{
  "tokenizer": "word",
  "encoder_subsampling": 4,
  "decoder_norm_position": "pre",
  "decoder_layer_scale_init": 0.1
}
Rows from block 2 of the text decoder, named by matrix and row number. Rows with one number belong to one neuron. Each number is 500 + 50 x the weight over its row's rms, rounded and kept within 0 to 999. All counts start at 0. Numbers have three digits each.
# fc1: MLP up (decoder.blocks.2.mlp.fc1.weight, 1280x320), inputs 0-106
# fc2: MLP down (decoder.blocks.2.mlp.fc2.weight, 320x1280, transposed), outputs 0-106
fc1.226:512473500508598458525500489576520500451493490470598409474564500583500504500457500500564413483390500435479500574500500530500500500426500500500482507420454500500450596534500493467500380472500532621599558500500500393679500500530401500500500500500500500500500424488542500500500589500468507376548392500500513500500500500355381
fc1.227:500500500500500500500500500500385500500500500500500500818651500500500500500500500500500500500500500392500500500500500500500500500500500500484511734500500500500500500500500493500495500500500500689611500500500500500500500500500500500500500500500500500500500500500500500500500500500500500500500500500500500500500500422500500
fc1.230:500429527496500500500433500500500500405500500500500636540500500564536500500480346500551495500500515500500506500500500500493500457384500500500500642411481500500519542500500500500500576543486500500586546500552500435484500500500500500500500500500500628500500500500566500500500500500451739500500500500538500500512500500504469
fc1.233:500500500566500500500500500588500500500400500500500500500500500500500500500500500500500500500500500404500500500500500500500500500500500500500500500500500500500500500500500500500500500500500500500727500500517500500500500430500500500500500500500500500500500500500500500500500500500500500500500500500500500500500500500500500
fc1.236:500500531500479500500495500500500452500500500515578500379531500747507559500500526522635486500418653500500507418544500500500500500456324500500507500720500500500500500500384453500504500576500500504500500500500500500500500500483536500617500500500500356500500438520439485500526431500500500500500590500500500500500581490500481
fc1.241:469550467555452522537459484473488627486442435482521448636518530515442477522458485485455522518483466422420426536428524546570515484447498488519468498566518522548485605488499452429493541480502506507382478504516506511511507483538446571459484485471511485508560465533470549374504595482450401444501452498469466544482639469341470
fc1.244:417462500485500582500447486500500520479500517484438500520489500558445500500517514495534500500582416500500463500500500500477477500523601500500539466500469500500549503540449576510553603497600516489481469538417500500501507369500407490593500500500500523486586394433500500399534470498500447500500505424523477500500500485464500
fc1.245:701500500500500500500500500500500500500500500500464553328500367500463500510500500539500500500465500539500500500500491500500500487500546500500500458500500500500805500500429500500500522500500500500470500500500500500500500500500683500483500500500500500500546500500500500500500500500500487500500546500617500500500284500508500
fc1.247:500482553500500500500507500500500500539587500500505500452500500500498671500259500500500500500500500352500462500500500500500500500500500500500482500543600500500500500500500500500500394500500500445500500427500500500500500500396519500500500500500500510500493507500500500566572499500610500500500500500500612500500500500500510
fc1.252:572483500500500578542532500542500500500515500500500500500547536480526544493541500500509498500330564476500500500500501500512453481500629537584500406500627500500500500546459500506500544470542490519500500500500485548482500501500500500500486500500500500500509500383445500500500500500549281500500511405510539508469428591512499
fc1.254:498502441502500490528438500500487508501500499500513499718500501414500416500706528499512427500527528498502338501542503524500501499456498500499501533523499512501500443500499675501501461485498500499326500504511456499453500499452500425496490500500500472500484497500553518498504447500518579497500384501426499489504702500500484
fc1.255:500500500500500500500500500500500500500500500500500500500500500500243500500500500500500500500500500500500500500500500500500500500500500500500500500500500500500500500500500500500500500500500500500500500500500500500500500500500500500500500500500500500500500500500500500500500500500500500500500500500500500500500500500500500
fc1.261:602541551444436502425464493492501492494487498495444557410665533609515457503540521494520503485502489639472478508528497504518496486462553498505561422482491474468529539497473493384500636531513499551455518505532492573501498560470541379546531533501462583498425536563486461582447523512499689501515484471509531479564457470596495
fc1.263:500500500500544500500500500500308500500707500484500500856545500500500500500500500500500445500357500500500500500500500433500500500500500500500500500500500500500500500500500500500500500411500500500500500500500500488500500500500266471536500536500500500500500500500500500500500500528500500500500500500500500500500500500500500
fc1.276:617500500500535500556232500500512500500500582500249500561500334500500500500500586500500475500500672602500500500500437500500500500500668500500500479500500500491717500547500601500500500500500500470500500500500500481500500500500500500511500500500500500500519495563443500500500500500454439500601500413593500500500434500500571
fc1.289:515457557490501428483501458399499483430466453538500609378571650594516453521522495454509459503455517506483561542557504530510533561481449528520516438587441498539540548457508462402496685497429496534465534447444459499505478513503507358429488516500500518494533497504528466522495621490494540500517446490536527388482535559586464
fc1.292:474530533565525511496539502536508610469547447481541597553538424587484497472476458501490508493395456350525600531467485574479521482476476484523500415517504511482480451493552569525450500438523476514487513560490535472505528413518441476492562506504492601516514528447573574422533579504544494555464454605419494503515489488352517
fc1.293:500500500500500500500500500500305500500500500500500500382500500500500500500500500500500500500500500500500500372500500500500500500407500500500500424500500500500500500500500500500500500500500500500500500500500500500500500500500500500500500500500500500500500500500500500500500500500661500500500500500500500500500500500500500
fc1.294:500500500500500500500500500500506415515500500500500500308500500500500500500500527375500500500644500500500500500571500500500500500500500500500500500500468500500500379500500500540500500500500500500500500500385500500500500500500500609500500500500500500500500500614500500500500500500500525500500500500586500500500500500724500
fc1.300:538500495478492609413500500527500488477500442500500500262478467553500500481588500500588564500522478500500500419500533440392452480563438500500500500500500500500435491500500472593500500534541500500667500500500500598559494500500606580626621500455500457500500509469500500486468489445500500587422477500500598482500449420500500
fc1.323:500500500500500500500516500500500500500500500500500633126500727500500500500500500500500500500500500700500500500500500500500500500500500500500500500500500500500500500500500500500500500500500500500417500500297500500500500500500500500500500500500500761500500500500500500500500500500465500500500500523500500500500500500500500
fc1.326:500500500500500500500500500500627500500500500500500500342500500500500500500500500500500500500541500500500500500500500500500500500500656500500500500500500500500500500500500500500500412500057500611500500500500500500500500500500500500500500500500500500500500500500500500500500500500500500500500500500500500500500500500500500
fc1.336:500500500500500465606500500805538500500500500500500500457515500500581500500500500500500500500709500500560500500500500500500500500500716500500500500500500500500500500500500971500500388500500500500500500500500500500514500500500500488500500500500500500500337500500500500406500500500500500500472500500500500500522500500500500
fc1.359:500500500500500500596500500500500457500500500500500500500500500500518500500500500500457500500382716500500500500500500500500500500500500500500500500500534500500500500500500500538500500500500500500460500500500500500521500500500500500603500500500500500500500500500500500591500500500500500500500500500689402500500500500500500
fc1.364:515478500560460481469535540442521515521383515515452571614469477454572449512503442506478481501501474573518553471515416503563493509466520457490494428417563492503530509488447439452500456621443496565696496544524496528414463490459672530467494478486486466490546489501487589514523453475580512491480514516523493524487523497509422
fc1.370:500500500500500500500500558500500500500500500500500500500500500435500500500465500500500500500500500500500500500500500500500500500500500500500500500500500500500500500500500500597500500500500500500500500500500500500500500500500500500500500500500500500500500500500500500500500500500500361500500500500500500481500500541449500
fc1.385:500500799500500668500401500544500500500500500500500500263500549539500500500440500500500500500307500500500583500500500500500500500500408500500754500500500500500403500500476500500500500500500500500500500500367500500500500500500500500500500500500500500500500500500500500500612500500500500500500524500582500500500500500500500
fc1.386:500502500500549528494536415456499487404505500501555651500500541502500500500568500404528500503514516327580500481500500500488500500500549509500500500610360500500500333500500653500500500500500520500499505500500500500325468500467500500500550586467500416500474517508507500500496421500487500523456430500500500550458497500516548
fc1.389:500500500500500500500500500500500500500500500500500500500500500500500500500500500500500500500286500500500500500500500500500500500500500500500500500500500500500500500500500000500500482500500500500500500500500500500500500500500500500500500500500500500500500500500500500500500500500500500500500500500500500500500500500500500
fc1.390:473500499498517441490571499501464509489457478529527536504563527509492510489495509445503424499409475415607427512513552517505524522523527506502509430651432497570506527464478532491502646497517493537428513489478489463453499470498545418429533518549490274509469516558517469448505575499502271489494491489460516476533526554559497
fc1.392:444530508496441519543446457477448412538544481537447371639537479509490491515508556415445419507437479454501500552504530483479491520622523492462480530521471481526586508498449485588525492505551487474496441478407541448490490486519434592471476478501485458545564449492476517479529465474437520509501540503531480519501497487503622
fc1.397:517491500582500508500521521702500500506497522500500589483500474573500500500500478500513500500376500498500492500500367539500420500374496500500617541492500500500500398500375500525500461508500500500562500500498500500493500451457496512509500500503500515500500500408500500500489502500710372500500499493493665495500517500484500
fc1.402:500500500500500500500500500500500500500500500500500500299500500500500500500500500500500500500500500508500500500500500500500500500500500500500500500500500500500500500500500500500500500500500500500500500500500500500221500500500500500500500500500500500500500500500500500500500500500500500500500500500500500500500500500500500
fc1.406:649500465500500546472500500378388500367636429500500500317500500500500500500500500480500500500428490686500500500469500500500500500367500500500500591557500500500500500500500499483480500500500500500490500605500500500500500500581500500500500533500500465500602500500500500500500500491500428500500500435500500500500489500617500
fc1.407:500500500500500500500500500500500500500500500500500500500500500500500500500500500500500500500500500500500500500500500500500500500500500500500500543500500500500500500500500500500500500500500500500718500500500500500500500500500500500500500500500500500500500500500500500500500500500500500500500500500500500500500500500500500
fc1.412:500500500500500500409427500500500500459500500500500500500500436500500500500500500500457500500376464500500521500395524620501500500500635500500498500500500500500500500500500500500500500500500500500500500500500500500583500500500468500500500500500500500500500500500500500500500500500500504500500459500500500500500500450500500
fc1.413:508553472494537475568464553464447492510659478508479467609494460441463498523463532470466450520491593473531415508510455499500462523545428495500612485376429501553640444504480388529502504538504468442488456443435526446359494447490462517327529515510497452511505478501505557525499424531641602454501514485515503449502611494475524
fc1.417:487512517499510488472570500500546494555509617500557495413500500659466499500500557534465500500513496603482500502500476471490539496489320507500578504568532530500448333500500500546500534500463500512500500512500500552481500566483571420458522500500500530500486470477500497490503500546597532500470511500487505482500549494483500
fc1.425:468502500500500500500500483400500500500500500269317500500500500500500500500500503500500500500500500373393488500456500579500500500500500440500569500500500500500500500500500500500500521420500500331500500500559500500388500500500500500625500500500500500500587500500500500500637500500422456500500500500500500500400500481429500
fc1.426:500500500500521500500500500500500594500500500500500448362500500500500500500500471500500500500500500500500500500500500500500500500500500500500495746500627500500572500500500500500500500500500500500500500500500500500582500500500500500500500500500500584500500500500500500500500500500500500500500500500500500500500500500146500
fc1.436:500500500500500500500500500500500500500500500500500500471500500500500500500500500500500500500500500500500500500420500500500500500500500500500500500500500500500500641500500500500500500500500500500500500500500500500500500500500500500500500500500500500500500500500500500500500500500500500500500640500500500500500500500500500
fc1.438:500500500500500500500500500500500500500500500500500500500500296500500500500404500500500500500500500500500500500500500500500500500500500500500500500500500500500500500500500500500500331500500500500500500500500500500500500500500500500500500500500500500500500500500500500500500500500500500500500500500500500500500500500500500
fc1.439:514465454381553494544515499491435513510551428479525460548489581425434474497577478492426485490581570503509326495510513489519448555424538497524516442445444505584609538523454576391485497496472600505387526482492544495490481464505484414435571521463500582503448460536504475481491523525573588432489470421453462541521609482587463
fc1.443:500399500500495574494602500474500553520500570500500500702523491499500500500456419500500513500491500400578539500500497497612500488500405500500528445478500500500415580479475381551500500546480500586575500500464625538500500486426500562500492500500500560500500539289500514500484470500593744500500500500458506500574500500535435
fc1.464:500500500500550500500500500500854500500500500500500500500500500500500500500604500337500500500500500500500561500500500500500500500500500500500456500500578500500500500500597500500500645500500500500500500500500500500500500500500500594500500500653500500500500500500500500500500500401500500500500500500500500500500493351483500
fc1.467:470561481478501533454436482426466546451545458466463481495507343470434490542492483484396527505388518465488478546451470508533541469488435502494529453580433507500519451464461487475500521461496519386441505486502532465473483565534621478358485536501489564526504577490526508524513537506495551529509517546464531472464498527560511
fc1.485:442522500554500500443521500563500450654499500593503365489465500500500530500451500500500573500521500493500488500500500524500500500500500500500500411526500500500500442500434500540500573500500500460500500495500500500521517500489500500500500407500500500500470500500500481500500500567500500500500552500500500500500500500500466
fc1.489:474472520509519480557552484449521489440344390507476497577531749672524487492537504462467502497366444494511511534436532565435551507507595510527521481574453465530567383529559548493500476469514510502418494559497527501537460489576443425512524525501502532496518469514553491435518503484477493528442453498453499547522573474470497
fc1.490:576511534477439516500556524525546469505516501489500509500506563537522496497504504462452525500423456373613537485439566578584485443593510540501511421568489496500382465421461505483500661534479502525585503520511499583552542439476530465514543500517488384512484544500459412502500534505509473523483505528447557521499499509650486
fc1.495:564554500411500526500558500586500540500507500500500489500500464520500500500349500500433521500500424519500500500500496498500443500500500544500504338500500500513500493500582500500500500500520500500444500500500500500500500500500691500500500500500496500500500500500500500500500524500500454500500500500500500500505500500243500
fc1.499:500500500500500500500500500500500500500500500500500500500500487500500500500500500500500500500500500500500500500500500500500500500484500500500500500500500500500500500500500500500500500500500500500500500500500500500500500500500500500500500500500500500500500500500500500500500500500500500500500500500500500500500500500500500
fc1.502:651500500500506500578500500500500555500652500411500500502500381420500500500500500500500500500500500446517500500500500498500497500500500525500467500435500500500500500542500500500500500500500500736679500517590516500500500362500500575459500532500483500500463500431500560500500500500570500500500500500483500500500500500230512
fc1.505:500500500500324500500639500500500500500500427500500500500500403500500500500500500500514500500500500500500500500500500500500500500500500500502545500500500500500500500394500500500500500500500500500500500500500500500500500500500500500500500500500500426500500500636500500500500500500500500500500500500500500500500500500500500
fc1.511:649478500457543518432641503569482587572535424484495540572449654533481598509435504484433531496518280506503459518454472444474512503498446500512523530523493547502483445533494424523494485399500544518458528469499508494524486499517618489417523541528458502492504479437479503499505534477534572496503492542489579492507353581478499
fc1.517:554539500498500500524500500500500525500524559465519425661526464604500558500435456549506500500431593500553500503500464500495500432501506527500607577541456500500465484498469493500500500564501520515500500425486597500545489500431427502538557500500500455500354500500500461504500427505518608475500522500561504524500603500500500
fc1.526:500500500500500500500500500486500544500500502500500592500500500500500500500500500500500500500500500500500587403500500500500671500500500371500500500659500500500500500500500500500500830500500500500500500500500500500500500500500500500500500500500500500500500500500500500500500583500500500500500500500500500500500076500707500
fc1.530:500500500538699500500500500500526073500500500500500562500500500500500500500500500500500500500500500500500680500500500500500500500500500500500500500500500500500500500500500537500500500500500500500500500500500500500500500500500500500500500500500500500500500500500500500500500500500500500500500500573500500500500500500500500
fc1.540:500687500500500500500500500500500500500500500500518500437500500500500500500500500500500500500500500500500500500500500500500500500500500500500500500500500500500500899500500500500500500500500500500377500500500500500500500500500500500500500500500500500500500500500500500500501500500500500500500500500500500500500500500500500
fc1.545:500500500500500500500500500500726500460500500500500500500500500500500500500500500500500500500500500500500500905500500500500577500500500500500654548500500500500484361500500500500500515500500500500500500500500500500500500500500500500500500500500500500500500500500500500745500500471500500500500500500500500500500500500500500
fc1.546:500500500500500523500500528500500514510500598500500432689500481450500500500490515525474500500500500472500471511500500500500500407562541500500500791571544500500500500500500516683500482500519500570463500481500500500582500500500588500500500500500500500500500500500436500500500500500566500500500500500500456500500498486500527
fc1.558:642500500666500500500500500510500500500500500500500500500500500357500489500483500500500500500409500672500521500500500500500500500420528500533500575693500500500500250500500500500500500500384500500413500500500500489738491500500597500500500500500500317500500500465500500500500500500500500500500500500500500592500500500500500
fc1.566:457500591586481500703428500463573500500500532671500543280500500500500500500468482481500491500300569500500575511584544500500520500502432500500401363500500500500558454500500531529500500580500462500527456539465500500474500552500492541590495486500500500500512473500495500500456500500617504488513500500500500553500492500500657
fc2.226:500500569500500500500500500500500500500590378500500500500262496500500500500500500500500501500500500451500500500495500500500504500484500500500500500500477500388489500500500500500500500500500500500500500500500500500500500500320500500500500500500500688500500500500500500500500549500500500500500500500500500500500500500500500
fc2.227:500500500500500500500500500500500500500500500500500500500500500500500500500500500500500500500500500500500500500500500500500500500500500500500500500500500500500500500500500500500500500500500500500500500500500500500500500500500500500500500500500500500500500500500500500500500500500500500500500500500500500500500500500500500
fc2.230:528500496500500539500500500500500500500500607500500500418782500500500500500500500500500390500500524500500500631514500540500500500500500500447500500500500500522500500500500553500542500500500500500500500500500500500500500500610500500463476355500500247500492500498500500500500500500500500500500500500500390500500522500500500
fc2.233:500500500500500500500500500500500500500500500500500500500500500500500500500500500500500500500500500500500500500500500500500500500500500500500500500500500500500500500500500500500500500500500500500500500500500500500500500500500500500500500500500500500500500500500500500500500500500500500500500500500500500500500500500500500
fc2.236:500500436500500500500500402500500500500304264500500500500544500500500500500500515500500500500500500394500380500420500500500500500500500500535500500500500500500500500500500500500500500500500506500500500500500500500500500346500500500419500500500500500500500500500500500500481500500501500500500500500500500500500500500500500
fc2.241:504520315505500575498499500502501499500488599491499500515386531498509500499504533501500474500500522487500494476499479511500491500547501500478506499491520485507500507500514498507446500495509523500486501534500500477502500356316464508516548492500500429500491503477500502500526504505507506500501492499500455513500454500509489
fc2.244:500500500500500500500500500500500500500546500538500500500494500500500500500500634500500500500500500468500402630500500394500500500500500500500500500500500500500500500500500500500489500500500500500500500500500500500500500500370500500500500500500500500500500500500500500500497500500500500500500500500500500500500500500500500
fc2.245:364500732500502364500500500500500500500500500500493433500620726500500500500500500500500500500500500500500500500500500500500500500500500500500500500500500500500500538500500500500577500500430500500500500500500500500500500500592500500500500500500500396500500500500500500500274500500500500500500500500500500500500500500500500
fc2.247:500500259500500500500500500500500500500234500500500500500409500500500500500500500500500500500500500500500500500500500500500500500500579500500500500500500500500500500500500500500500500500500500500500500500500500500500500999500500500500500500500500500500500500500500500500208500500500500500500500500500500500500500500500500
fc2.252:500500410500500500500500500500500500500429698500500500500500500500500500500500510500500500500500500500500500500500500500500500500500500500500500500500500500500500500500500500500500500500500500500500500500500500500500500500531500500500500500500500524500500500500500500500500500500550578500500500500500500500500500500500500
fc2.254:500492423500500500500500500500500500500500500500500500500593467500500500500522740500500500500500500468500500500500500500500500500484500500500500500500500500500500455500500500500500500500500500500500500500500500500500500483477500500500500500500500338500500500500500500500500500500506500500500500500500500500500500500500500
fc2.255:500500500500500500500500500500500500500500500500500500500500500500500500500500500500500500500500500500500500500500500500500500500500500500500500500500500500500500500500500500500500500500500500500500500500500500500500500500500500500500500500500500500500500500500500500500500500500500500500500500500500500500500500500500500
fc2.261:467426462507507533516491497500499501499619445504499507469497459500498500499441500507502498495500500455500376524502500470498505500508501500507497495522512489502500499508498499492644500510493500494478501488504488493485500517603469500419460454500500457508463504463500501501500499494489500503503508501500475520501496508506500
fc2.263:500500500500500500500500500500500500500500500500500500500500500500500500500500500500500500500500500500500500500500500500500500500500500500500500500500500500500500422500500500500500500500500500500500500500500500500500500500500500500500500500500500000500500500500500500500284500500500500500500500500500500500500500500500500
fc2.276:500500753500500500500500500500500500500500617500500500508172500500500500500500500500500500500500500500500500500500500500500500500500500500500500500500500500500500500500500500393500500500500500500500500697500500500500500500500500500500500500500500420500500500500500500500500500500500500500500500500500500500500500500500500
fc2.289:497454503499502512498500533497501500500706440520507553467501511500503500502478484489498499500481500504500407566548501501500491501483499498485522511484521500398498500497496499501664499494480507500507502535500450502512500633492480493490482501500500572495526500492500501483473503492481482493496501500500477525494474496503498
fc2.292:499597417503495438456500479498499487504473572538500492489383520502500501500527491500497519505500468497501460502493498647501499500456500500589471500491457503496500499500501493500494500497535499498538502470497501504497500522449500501377382457500500461500491496527499500500486503504499516515486507502500493479500568499523490
fc2.293:500500500500500500500500500500500500500500500500500500500500500500500500500500500500500500500500500500500500500500500500500500500500500500500500500500500500500500500500500500500500500500500500500500500500500500500500500500500500500500500500500500500500500500500500500500500500500884500500500500500500230500500500500500500
fc2.294:500500500500500500500500500500500500500500498500500500500500500500500500500500500500500500500500500500500500501272500500500500500500500500500500500500500500500500500500500500500500500500500500500500500500500500500500500500500500645500500500500500500500500500500500500500500500500500500500500500500500500500500500500500500
fc2.300:500500500500500723500500606500500500552500569500494500457500500500500500500500500500500500500500500500500500500384500500500500500500500500500500665528500500500500500500500498500500500500500500500500500500500500500500500500500500500500500500500500500500500500500500500500525500500485500500500500500500615500500500500513500
fc2.323:500500500500500500500500500500500500500500500500500500500500500500500500500500500500500500500500500500500500101500500500500500500500500500500500500500500500500500500500500500500500500500500500500500500500500500500500500500500500500500500500500500095500500500500500500500500500500500500500500500500500500500500500500500500
fc2.326:500500500500500500500500500500500500500500500500500500500500500500500500500500500500500500500500500500500500500500500500500500500500500500500500500500500500500500500500500500500500500500500500500500500500500500500500500500500500500500500500500500500500500500500500500500500500500500500500500500500500500500500500500500500
fc2.336:500500500500500500500500500500500500500500500500500500673500500500500500500500500500500500500500500500500500500256500500500500500500500500500500500500500500500500500500500500500500500500500500500500500500500500500500500500500500500500500500500500500500500500500500500500500500500500500500500500500500500500500500500500500
fc2.359:500500500500500500500500500500500500500500500500500500500500999500500500500500500500500500500500500500500500500500500500500500500500500500500500500500500500500500500500500500500500500500500500500500500500500500500500500492500500500500500500500500500500500500500500500500312500500500500500500500500500500500500500500500500
fc2.364:497409494504489478494499501497501497517522621496500502482527461513510481500491492505500607500505502642500422483546516515500508500548499500489512506499522494519500459500458496499508500506491500494387500498501481521468500583635504500463576409500500493500503500490500502502488500504500499495500486499500408480499621500484493
fc2.370:500548500500500350500500500500500500500500282500500772500500500500500500500500500500500500500500500500500500500500500469500500500500500500500500500500500500500500500500500500500500500500500500500500500500500500500500500500500500500500500500500500500500500500500500500500500500500500658500500500500500500500500500500500500
fc2.385:500500500500500500500500500500500500500500477500500500500500231500500500500500500500500500500500500500500500500500500500500500500500500500500500500500500500500500500500500500500500500500500500500500500500500500500500500500500500500500500500500500500500500500500500500500500500500500500500500500500500500500500500500500500
fc2.386:500541532500500500500500486500500500500530576500500482500500496500500500500500500500500500500500500500500391608602535534500500500402500500500500315500500500500500500500500500500422500500500500513500500500500500500500500817448466500500500500500500241500500500500500500500510500500500500500500500500500500500500500500500500
fc2.389:500500500500500500500500500500500500500500500500500500500500500500500500500500500500500500500500500500500500500500500500500500500500500500500500500500500500500500500500500500500500500500500500500500500500500500500500500500500500500500500500500500500500500500500500500500500500500500500500500500500500500500500500500500500
fc2.390:506519492499445492500500539499500487500562532536500500458596461500500504500498495500520515500532500494500587477464522501505500500550500500479472500502498505517500500520500505500327500480510513500548500495500500514496500634429500500500552490500500579500371500430500501500493500502500500501500491504500498483500500500435500
fc2.392:500550467494496609497498521496500499500488654498502510505578502503496500500521499496500545500502495485499508502480503531502499499514502498583504502500476508505497480500499500499281500492504506500492501505500500511508500514444504500540463479501501464500480501575500504499507500495499510500500501499500487470500481500499499
fc2.397:500467651500500500500500500500500500500499857500500500500259555500500500500568500500500500500500500500500500500500500500500500500500500500513500500500500500500500500500500500500610500500500500500500500500500500500500500423500500500460491500500500385500500500500500500500500500500500500500500500500500500500500500500500500
fc2.402:500500500500500500500500500500500500500500500500500500500500500500500500500500500500500500500500500500500500500500320500500999500500500500500500500500500500500500500500500500500500500500500500500500500500500500500500500500500253500500500500500500500500500500500500500500500500500500500500500500500500500500500500500500500
fc2.406:500500500500500500500500500500500500500500500500500500500500500500500500500500500500500500500500500500500500500500500500500500500500500500500500500500500500500500500500500500500500500500500500500500500500500500500500500500500500500500500500500500358500513500500500500500500500500500500500500500500500500500500500500500500
fc2.407:500500500500500500500500500500500500500500500500500500500500500500500500500500500500500500500500500500500500500500500500500500500500500500500500500500500500500500500500500500500500500500500500500500500500500500500500500500500500500500500500500500500500500500500500500500500500500500500500500500500500500500500500500500500
fc2.412:500500500500500500500500500500500500500500500500500500500500500500500500500500500500500500500500500500500500500514500571500500500500500500500500500500500500500500500500500500500500500500500500500500500500500500500500500500500500500500500500500500500500500500500500500500500500500500500500500500500500500500500500500500500
fc2.413:434491260506494396500500494498500500500483438546501500612421556483499500500500512500489512497499500472500394493500504408500500500516500500511496492500507501500500529511495481500594500517500510500476500500500500495483500538471500514439500414500500531500483498495500534474500487498506507511500504491500478539509536501503532
fc2.417:500500646500500408500500500492590500500500595500500500500493500500500500500500500500500500500500523536500500500500500504500500500500500500500500500500500500530500500500500500500641500500500500500500500500500500500500500349500500500500500500500500460500498500500500500500515500500500500500500500500500500500500500500500500
fc2.425:500500500500500500500500500500500500500500500500500500500500500500500500500500500500500500500500500500500500500951500500500500500856500500500537500500500500500500500500500500616527500500500500500500500500500500500500500776500500500500500500500500500500500500500500500500500500500500500500500500500500500500500500500500500
fc2.426:500500500500500500500500500500500500500500500500500500500500500500500500500500500500500500500500500500500500500500500500500500500500500500500500500500500500500500500500500500500500500500500500500500500500500500500500500500500500500500500500500500000500500500500500500500500500500500500500500500500500500500500500500211500
fc2.436:500500500500500500500500500500500500500500500500500500500500500500500500500500500500500500500500500500500500036500764500500500500500500500500500500500500500500500500500500500500500500500500500500500500500500500500500500500500500500500500500500500500500500500500500500500500500500500500500500500500500500500500500500500500
fc2.438:500500500500500500500500500500500500500500500500500500500500500500500500500500500500500500500500500500500500500500500500500500500500500500500500500500500500500500500500500500500500500500500500500500500500500500500500500500500500500500500500500500500500500500500500500500500500500500500500500500500500500500500500500500500
fc2.439:499586560502494480498505501500500505500496469520499499504508436500500500503500587498500564499501500477500684501500486479500500500480501500557487500495508500516500500500505498497609500504499499500514501501500501494522500288601548500410482514500500420500549502498500508500527502497493500499501504502500507493500560500469500
fc2.443:500537403500500684500514500500500500500773762500500500500229493500500500500500500500500500500500500500500500500500500500500500500500500500500500500500500500500500500500500500521439500500496500500500500500500500500500500500485500500500500500500500500500500436500500500500564500500500500500500500500500500500500500500513499
fc2.464:500500500500500500500500500500500500500500500500500500552500500500500500500500500500500500500500500500500500174500500500500500500500500500500500500500500500500500500500500835500500500500500500500500500500500500500500500500500500500500500500500500500500500500500500500500500500500575500500500500500500500500500500500500500
fc2.467:503506463495478493503501496466503533501440452430500499510474481501500495503655492500503553500504500490504867491510513321501527500495493500570501491498483504501502500493500507502426502482498520496536500499501494505525500488484497500506558531500500471500538501513499487505521500525499504519500488507500494468503493500545499
fc2.485:491500403500500500500500450500500500500500699500500500500500500500500500500500500500500500500500500500500500500500500500500500500500500500500500500500500500500500500500500500500500500500500500500500500500500500500500500686500500500500500500500500103500500500500500500500500500500500500500500500500500500500500500500500500
fc2.489:500444401489557436500500496498500513500333558561500482582517473536473500500492498500500435500463500483499415516510499531481503500518500500574493488500605507500511500507496495522600500500476499500513500497507500464474500572467500500498641532500500704503452500595500500500499500473506394511496491500500433555500488500499509
fc2.490:555499635509500529501500500500500506507396442500499507453484500500500501500498518500500404500500504415500473500509508406500501500496500500454500500471501499583500500498506411514408500501526518500489500500500508500495500541440500500500492491500500421500488506497500500500500506500500466500500503500500487525500519500501505
fc2.495:500500500500500500500500500500500500500500500500500500500500500500500500500500500500500500500500500500500500809649500670500500500500500500500500500500500500500500500500500500500653500500500500500500500500500500500500500500500500500500500500500500575500500500500500500500500500500500840500500500500500500500500500500500500
fc2.499:500500500500500500500500500500500500500500500500500500500500500500500500500500500500500500500500500500500500500500500500500500500500500500500500500999500500500500500500500500500500500500500500500500500500500500500500500500500500500500500500500500500500500500500500500500500500500500500500500500500500500500500500500500500
fc2.502:500500398500500500500500500500500500500564500500500500500500529500500500500500385500500500500500500500500500500500500500500500500500500500500500500500500500500500500500500500500500500500500500500500500500500500537500500500385500500500500500500500500500500500500500506500478500500500500500500500500500500500500500500500500
fc2.505:500500500500500500500500500500500500500500500500500500500500500500500500500500500500500999500500500500500500500500500500500500500500500500500500500500500500500500500500500500500500500500500500500500500500500500500500500500500500500500500500500500273500500500500500500500500500500500500500500500500500500500500500500500500
fc2.511:508471855504505482503496402500500495501509378516499488570679502505497516500449539508502464500503531487499565508431500505502505500515501500479506499497522499481500494498499552498526501502515501498467496463496499502512500603501494500471537507501499511506582504485500500496564500493500505497500500499500498527505530500443495
fc2.517:500500577500500500500500537500500500500439085500500500511500500500502500500495498500500421500500500500500500500500500479500500500500500500468500500500541500532500511500500500500658500500500500500500500500500500516500500353427480500500500500500500478500500500500500500500452500500500500500500500500500500500500500500543500
fc2.526:500500500500500500500500500500500500500500500500500500500500500500500500500500500500500500500500500500500500723500500500500500500500500500500500500500500500500500500500500500500500500500500500500500500500500500500500500500500500500500500500500500207500500500500500500500500500500500500500500500500500500500500500500500500
fc2.530:500500500500500500500500500500500500500500500500500500500500500500500500500500500500500999500500500500500500500500500500500500500500500500500500500500500500500500500500500500500500500500500500500500500500500500500500500500500500500500500500500500500500500500500500500500500500500500500500500500500500500500500500500500500
fc2.540:500500500500500500500500500500500500500500500500500500500500500500500500500500500500500500500500500500500500500500500500500010500500500500500500500500500500500500500500500500500500500500500500500500500500500500500500500500500500500500500500500500500500500500500500500500500500500500500500500500500500500500500500500500500
fc2.545:500500500500500500500500500500500500500500500500500500500500500500500500500500500500500500500500500500500500500500500500500500500500500500500500500500500500500500500500500500500500500500500500500500500500500500500500500500500500500500500500500500500500500500500500500500500500500500500500500500500500500500500500500500500
fc2.546:500500500500500505500500517500500500500500622500500500477500500500500500500500500500500500500500500500500500500500500500500535500500500500500500500500500500500500500500500500500500500500500500500500500500500600500500500959500565500480500500500500596500500500500500500500500500500500500500500500500500500500500500500500500
fc2.558:500500500564500500500500500500500500500500500500500500500500500500500500500500500500500500500500500500500500500500500500500500500445500500500500500500500500500500500500500500477500500500500500500500500500500500500500500500500500500500500500500500500500500500500500500500500500500500500500500500500500500500500500500500500
fc2.566:500500500500500478500511500500474500500500437500500500554478328500500500500500535500500647500500502489500500500731500500500500500500500500500500500500472500500500500500500500432500500500500500500398500500500500500500500502500500500500500500500500500500500500500500421500500500500500500500500500500500491500500500500500500